A small audio captioner, trained from scratch: 7.59M parameters.
Rows from block 2 of the audio encoder, named by matrix and row number. Rows with one number belong to one attention dimension. Each number is 200 + 30 x the weight over its row's rms, rounded and kept within 0 to 999. All counts start at 0. After the name is the row's rms in percent of the matrix's.
# q: attention query (encoder.blocks.2.attn.q.weight, 192x192), inputs 96-191
# k: attention key (encoder.blocks.2.attn.k.weight, 192x192), inputs 96-191
q.156,097,247,199,186,223,186,153,204,177,171,190,237,183,185,199,171,238,203,213,234,172,233,218,233,197,127,169,197,218,208,175,196,188,183,167,207,195,143,236,243,177,266,224,198,220,224,231,173,182,251,240,204,209,190,221,181,186,145,212,167,162,208,229,201,195,241,203,174,236,224,261,207,206,192,205,192,203,187,221,203,146,219,203,175,201,237,177,169,166,199,172,192,207,207,147,213,163
q.157,099,209,183,203,194,181,200,194,164,235,129,208,214,227,220,237,174,228,222,201,184,195,209,189,185,149,135,195,227,193,133,272,180,238,169,204,234,237,209,157,205,228,214,253,203,180,184,200,212,191,204,176,188,221,226,198,193,174,229,178,199,235,233,234,201,285,195,214,233,196,196,191,178,207,200,226,248,203,224,273,190,190,179,230,210,183,206,192,211,203,210,229,146,222,203,227,195
q.158,102,205,205,192,207,163,218,174,201,181,199,227,141,228,166,221,247,171,227,250,147,174,193,165,162,171,184,226,216,178,226,202,195,231,231,199,273,200,213,163,234,167,211,165,204,147,221,188,182,184,163,168,149,195,205,215,213,205,177,230,178,197,200,184,216,153,226,189,165,192,171,269,244,201,179,185,171,300,222,156,140,241,228,218,214,211,136,221,183,190,161,240,221,200,226,266,175
q.159,091,207,154,213,196,175,243,217,155,188,191,193,228,179,191,171,187,198,178,190,231,135,206,243,209,211,245,156,194,234,199,244,253,101,150,183,201,221,172,156,168,181,171,214,162,186,252,254,227,187,202,184,248,182,185,184,215,227,196,210,243,197,239,239,212,220,262,229,219,226,180,207,202,257,172,248,166,199,213,201,167,191,205,269,209,151,250,158,185,210,183,211,141,159,163,209,186
q.160,097,220,186,218,196,136,202,173,197,156,214,219,255,206,200,247,268,198,226,217,181,190,230,194,200,132,240,222,228,250,195,180,155,230,190,231,190,264,157,201,223,240,223,221,238,212,138,225,189,189,235,254,213,227,197,170,223,229,195,210,186,229,163,237,148,182,211,178,193,188,193,204,182,178,188,175,179,167,208,197,160,137,238,159,262,225,192,239,212,150,213,197,227,179,161,223,179
q.161,090,170,201,207,184,197,204,218,176,168,208,243,170,196,162,173,177,167,202,265,231,228,154,220,222,223,194,216,176,150,199,208,235,121,194,212,228,191,167,174,192,217,210,231,212,175,212,168,224,240,151,176,204,224,257,188,208,214,157,138,222,284,175,179,249,234,152,196,132,187,172,216,226,231,252,277,167,202,201,162,175,279,211,167,199,204,227,207,202,193,194,236,183,197,196,196,186
q.162,109,207,224,175,276,231,239,206,236,144,238,200,206,170,190,216,245,244,189,204,189,220,264,178,218,221,203,190,201,194,173,204,127,208,207,225,210,186,207,165,192,183,182,212,170,223,195,212,197,184,168,158,205,213,153,244,215,227,160,224,230,158,226,237,154,209,171,236,212,198,164,196,186,161,198,172,188,215,232,183,215,211,190,265,202,145,205,202,209,234,229,225,192,201,155,194,203
q.163,104,276,180,281,191,233,211,155,150,184,221,176,153,176,178,174,165,220,167,235,214,213,228,178,249,201,282,192,197,213,186,154,236,205,136,237,233,130,227,187,226,193,146,180,221,154,194,216,230,172,242,170,181,155,186,173,174,226,224,171,179,203,239,201,169,185,166,168,176,190,193,221,163,224,208,201,188,207,263,226,211,212,204,209,217,214,213,241,212,183,203,196,238,228,165,196,214
q.164,093,173,195,255,116,185,222,237,200,195,226,221,186,214,198,145,171,177,250,226,214,252,171,199,197,226,208,181,217,171,190,185,216,214,187,170,263,227,184,188,188,199,160,200,244,163,170,185,212,174,267,170,213,208,161,187,221,185,218,224,196,217,194,132,219,185,193,229,168,217,207,183,217,242,208,214,171,215,193,203,245,250,157,186,218,157,213,192,237,172,223,205,198,280,245,192,205
q.165,100,204,177,180,227,190,207,205,212,216,160,258,189,183,185,218,205,230,204,133,166,182,151,225,156,165,146,194,209,216,210,234,229,259,194,165,144,209,221,212,156,162,248,191,167,163,208,189,194,260,219,222,164,173,202,189,191,218,212,253,229,167,181,152,197,218,182,156,224,217,247,218,180,255,203,238,206,200,223,152,184,161,183,258,197,226,165,194,184,102,210,260,178,232,181,164,257
q.166,109,196,241,166,224,245,226,172,181,203,174,179,165,201,156,162,204,199,206,180,164,206,213,215,210,182,150,224,209,241,220,192,206,178,199,182,174,270,194,217,240,179,152,143,236,239,230,226,175,198,236,161,205,190,194,276,216,237,178,145,204,181,178,187,265,216,201,181,231,165,208,209,218,200,185,134,234,227,202,206,155,159,185,153,206,222,177,278,172,226,232,143,196,173,217,213,169
q.167,104,225,192,246,159,249,134,158,203,193,238,188,175,224,234,197,187,204,183,200,167,144,226,198,132,175,217,237,214,225,193,165,208,183,219,238,188,158,198,218,216,210,241,234,163,173,187,178,252,191,175,236,189,183,217,227,256,144,200,145,194,225,228,145,192,211,158,214,176,226,228,153,179,185,180,178,231,190,180,262,234,180,190,148,185,201,205,182,240,212,184,171,243,167,213,225,195
q.168,110,128,220,212,209,179,237,231,225,195,235,192,162,232,179,124,215,219,151,217,198,182,209,183,201,238,239,195,209,152,242,184,184,192,228,175,208,248,192,206,143,159,211,234,230,206,210,207,203,237,203,195,197,221,229,187,192,248,186,211,175,117,190,165,245,178,248,162,152,191,188,177,232,170,206,208,209,210,215,222,189,209,142,242,221,176,208,178,186,249,166,257,175,199,204,197,202
q.169,103,221,166,184,182,207,191,190,214,165,190,210,199,169,213,210,208,222,193,217,194,210,274,164,202,200,233,190,215,187,165,220,236,207,226,203,210,209,238,259,201,131,219,196,171,193,181,197,175,191,226,248,175,151,160,243,164,169,210,219,201,193,215,213,240,207,226,192,234,230,163,200,182,238,189,208,201,186,153,189,222,227,258,173,141,228,124,148,180,230,182,127,189,215,218,214,174
q.170,097,205,247,215,168,146,171,219,193,253,185,264,232,206,247,166,146,194,205,197,211,192,194,253,260,187,171,198,177,193,179,208,185,240,190,207,220,205,266,144,177,160,221,157,195,229,225,206,165,226,183,212,166,191,196,202,254,202,197,239,222,228,186,169,183,176,205,266,186,186,193,199,223,174,197,237,155,188,220,145,191,192,195,199,183,231,235,205,179,151,197,235,168,175,244,238,205
q.171,101,193,107,167,238,185,214,179,261,162,172,169,169,212,237,238,193,184,247,172,226,224,177,185,220,206,210,160,207,212,245,171,202,207,203,206,196,171,169,180,215,182,180,232,220,217,219,212,182,166,209,234,237,238,239,152,198,216,208,216,213,216,207,231,135,163,203,181,250,196,196,212,190,185,223,198,190,214,160,178,229,183,206,180,209,179,204,157,208,184,166,193,242,175,200,187,214
q.172,098,242,250,176,176,260,208,196,188,247,121,179,228,217,193,197,209,187,189,238,230,217,223,168,199,212,154,230,155,231,216,183,185,182,216,201,182,159,224,210,208,252,175,219,196,187,166,223,202,172,139,158,221,201,163,167,179,147,256,219,180,183,148,170,176,186,179,250,204,215,221,199,204,135,222,165,199,255,191,233,204,274,181,174,229,245,201,173,232,219,209,226,207,196,219,172,172
k.156,099,231,187,193,148,189,246,177,212,267,181,214,209,218,208,187,185,197,131,195,211,223,194,234,222,175,215,202,220,167,253,201,165,209,150,184,169,222,262,234,218,228,217,203,179,178,191,161,210,216,166,197,221,222,232,185,187,181,182,225,162,232,168,213,134,227,208,229,222,218,238,190,243,181,188,210,182,210,183,232,240,244,154,202,167,163,228,203,153,178,211,192,150,198,185,164,253
k.157,106,135,210,184,198,171,190,221,185,165,186,200,164,193,224,207,191,214,167,245,205,183,188,239,220,176,136,187,180,209,156,172,175,213,208,246,151,215,226,194,195,210,213,131,182,195,184,244,230,199,213,205,203,153,220,240,162,178,154,214,188,215,235,233,234,284,199,219,205,170,220,155,201,140,174,236,187,199,227,169,245,219,189,256,224,196,206,222,213,169,167,217,145,236,205,110,190
k.158,110,233,170,201,155,214,199,207,178,218,245,204,221,209,210,224,255,183,198,209,160,214,190,166,161,265,232,165,182,238,225,244,191,140,174,161,238,171,189,213,190,161,183,210,220,162,212,199,193,163,203,183,199,211,205,166,163,267,185,237,239,169,121,160,189,135,227,253,223,220,219,266,216,208,172,202,198,187,185,183,171,146,205,163,222,176,187,219,180,196,189,206,229,204,203,280,221
k.159,100,191,244,253,182,209,184,191,187,181,209,169,214,239,202,204,159,232,177,187,228,201,229,201,169,176,204,254,121,206,184,244,239,182,251,190,218,183,168,181,143,248,203,201,168,224,196,206,189,171,201,182,230,211,224,220,222,191,209,205,200,192,211,193,137,197,203,225,190,246,178,198,175,193,157,213,173,211,236,243,170,224,201,149,156,209,207,195,187,202,198,213,209,179,189,196,236
k.160,093,215,163,131,211,182,195,282,289,226,208,189,190,180,210,232,177,183,242,208,178,199,227,203,228,199,210,195,158,171,254,208,181,157,150,169,215,217,235,190,205,226,203,209,163,183,229,224,213,242,204,223,192,203,242,191,168,175,193,256,190,160,205,178,147,251,222,226,166,171,227,195,176,198,181,221,210,223,182,182,227,186,202,218,184,195,239,209,261,227,148,196,220,208,235,194,269
k.161,103,175,248,242,245,240,266,192,204,199,169,156,225,167,269,229,192,200,191,173,209,182,188,197,173,208,207,197,160,253,148,226,220,185,214,176,240,237,182,208,193,245,223,201,223,223,195,160,228,192,164,191,214,198,193,188,249,225,208,199,234,171,172,198,234,184,204,154,195,217,182,234,172,231,256,221,183,225,164,163,186,240,293,155,248,194,214,174,192,202,190,193,166,174,225,171,170
k.162,099,216,233,206,176,99,178,218,229,190,135,177,169,189,199,195,274,213,128,183,206,205,224,200,218,180,243,223,203,238,234,205,213,164,163,194,111,202,149,211,201,197,218,228,205,215,202,190,202,196,262,183,172,195,207,220,188,185,198,149,200,231,180,227,267,194,172,188,171,194,191,176,137,182,220,179,187,247,218,223,224,145,172,233,190,220,176,171,186,206,234,252,180,230,160,193,199
k.163,110,214,228,164,233,207,215,184,203,169,211,190,183,178,193,164,237,174,220,227,236,248,207,206,196,170,207,200,204,187,196,225,179,244,199,163,207,160,210,182,197,219,242,159,202,210,216,185,201,186,200,184,243,181,214,181,217,205,147,193,208,177,201,207,222,219,205,177,201,276,213,208,201,107,190,245,210,204,166,159,217,204,188,224,159,180,150,269,217,192,151,177,222,199,291,204,240
k.164,099,232,238,184,216,295,190,200,195,199,202,199,177,201,236,207,157,197,253,176,198,214,170,249,151,230,216,236,233,256,187,211,236,242,168,187,199,212,206,200,108,205,154,194,172,209,202,199,218,197,152,271,241,167,223,187,228,188,213,216,187,145,182,189,197,166,168,219,183,225,198,202,238,221,181,203,200,178,192,222,212,236,196,205,245,247,244,144,162,203,170,221,207,213,161,162,198
k.165,094,222,177,183,160,157,202,187,203,214,187,177,218,233,197,243,127,168,247,240,187,190,174,204,255,227,189,156,194,227,196,144,180,243,249,232,205,188,189,191,167,211,202,140,175,146,200,154,189,180,215,228,160,203,210,191,200,176,224,236,206,202,221,228,209,210,228,127,234,235,237,228,251,189,190,241,249,187,203,190,220,242,208,179,202,178,119,179,206,189,196,192,207,245,168,254,231
k.166,110,194,203,206,226,193,175,145,134,198,240,189,186,246,154,222,179,212,151,155,166,214,183,201,205,178,172,248,210,189,254,221,206,189,202,170,205,207,205,199,222,196,144,235,196,188,224,208,178,245,220,187,217,168,207,260,202,214,186,202,255,246,239,147,200,211,162,231,175,183,183,211,183,222,209,177,171,211,230,280,173,167,158,199,235,151,183,249,188,163,237,208,230,167,181,228,160
k.167,106,174,177,171,249,288,183,198,189,208,165,259,193,183,178,221,152,251,133,139,238,184,198,214,192,228,177,238,221,172,186,173,180,181,217,251,174,201,204,246,259,174,145,213,155,209,192,204,219,187,225,200,174,186,175,201,157,198,202,156,226,210,190,207,216,195,220,223,212,177,201,199,192,208,171,140,211,201,196,162,224,219,164,182,265,185,241,154,194,175,279,222,213,168,237,198,164
k.168,105,214,238,197,219,224,186,192,241,224,244,213,213,222,214,168,195,205,217,171,155,168,195,215,267,215,282,140,226,154,240,241,180,176,196,188,196,211,145,201,175,172,211,197,227,172,159,201,212,274,160,182,182,277,197,195,187,212,174,221,174,239,223,211,165,149,245,244,222,208,216,193,204,175,226,197,189,200,226,210,173,192,229,230,219,222,167,112,154,247,236,177,220,194,194,249,207
k.169,110,208,216,241,208,190,193,196,174,141,211,219,214,197,186,218,151,196,205,253,229,187,202,166,212,190,204,249,216,234,177,209,180,154,195,170,188,154,179,191,205,140,210,198,185,169,138,207,173,170,208,190,136,176,180,218,233,218,258,222,211,216,204,190,173,152,198,201,222,150,159,213,206,226,165,220,210,190,207,156,206,197,166,194,246,232,211,259,160,155,283,144,219,208,224,179,190
k.170,107,215,194,203,178,208,200,182,204,195,272,238,222,213,195,211,217,146,149,283,171,164,220,233,179,231,223,190,176,191,196,212,213,266,226,207,176,189,223,195,176,170,194,195,166,229,207,178,219,191,205,174,243,162,200,171,166,193,205,188,224,137,236,210,188,215,151,144,175,220,179,215,243,236,184,215,183,183,155,221,134,251,185,247,181,214,190,222,186,200,152,232,192,230,174,202,227
k.171,095,205,154,262,194,194,235,166,161,158,225,210,173,187,146,215,190,232,203,223,183,228,197,162,172,173,178,178,185,179,177,205,265,191,161,219,218,250,220,211,224,219,233,237,228,221,244,208,243,173,189,189,226,245,190,208,204,213,265,165,146,202,225,190,216,192,228,254,162,138,175,189,235,166,245,221,212,214,266,178,171,187,224,226,192,195,259,209,227,152,206,180,162,171,192,231,189
k.172,099,193,205,246,173,202,184,225,216,250,143,225,211,238,202,190,207,242,225,210,214,176,217,233,176,182,98,178,175,210,202,171,219,208,190,259,162,201,235,219,216,216,233,195,213,189,248,235,150,200,227,167,261,210,169,207,229,187,200,169,194,204,202,221,165,254,225,196,202,167,214,195,218,198,188,142,250,196,157,204,229,157,271,217,175,202,199,194,218,188,196,213,192,222,154,127,198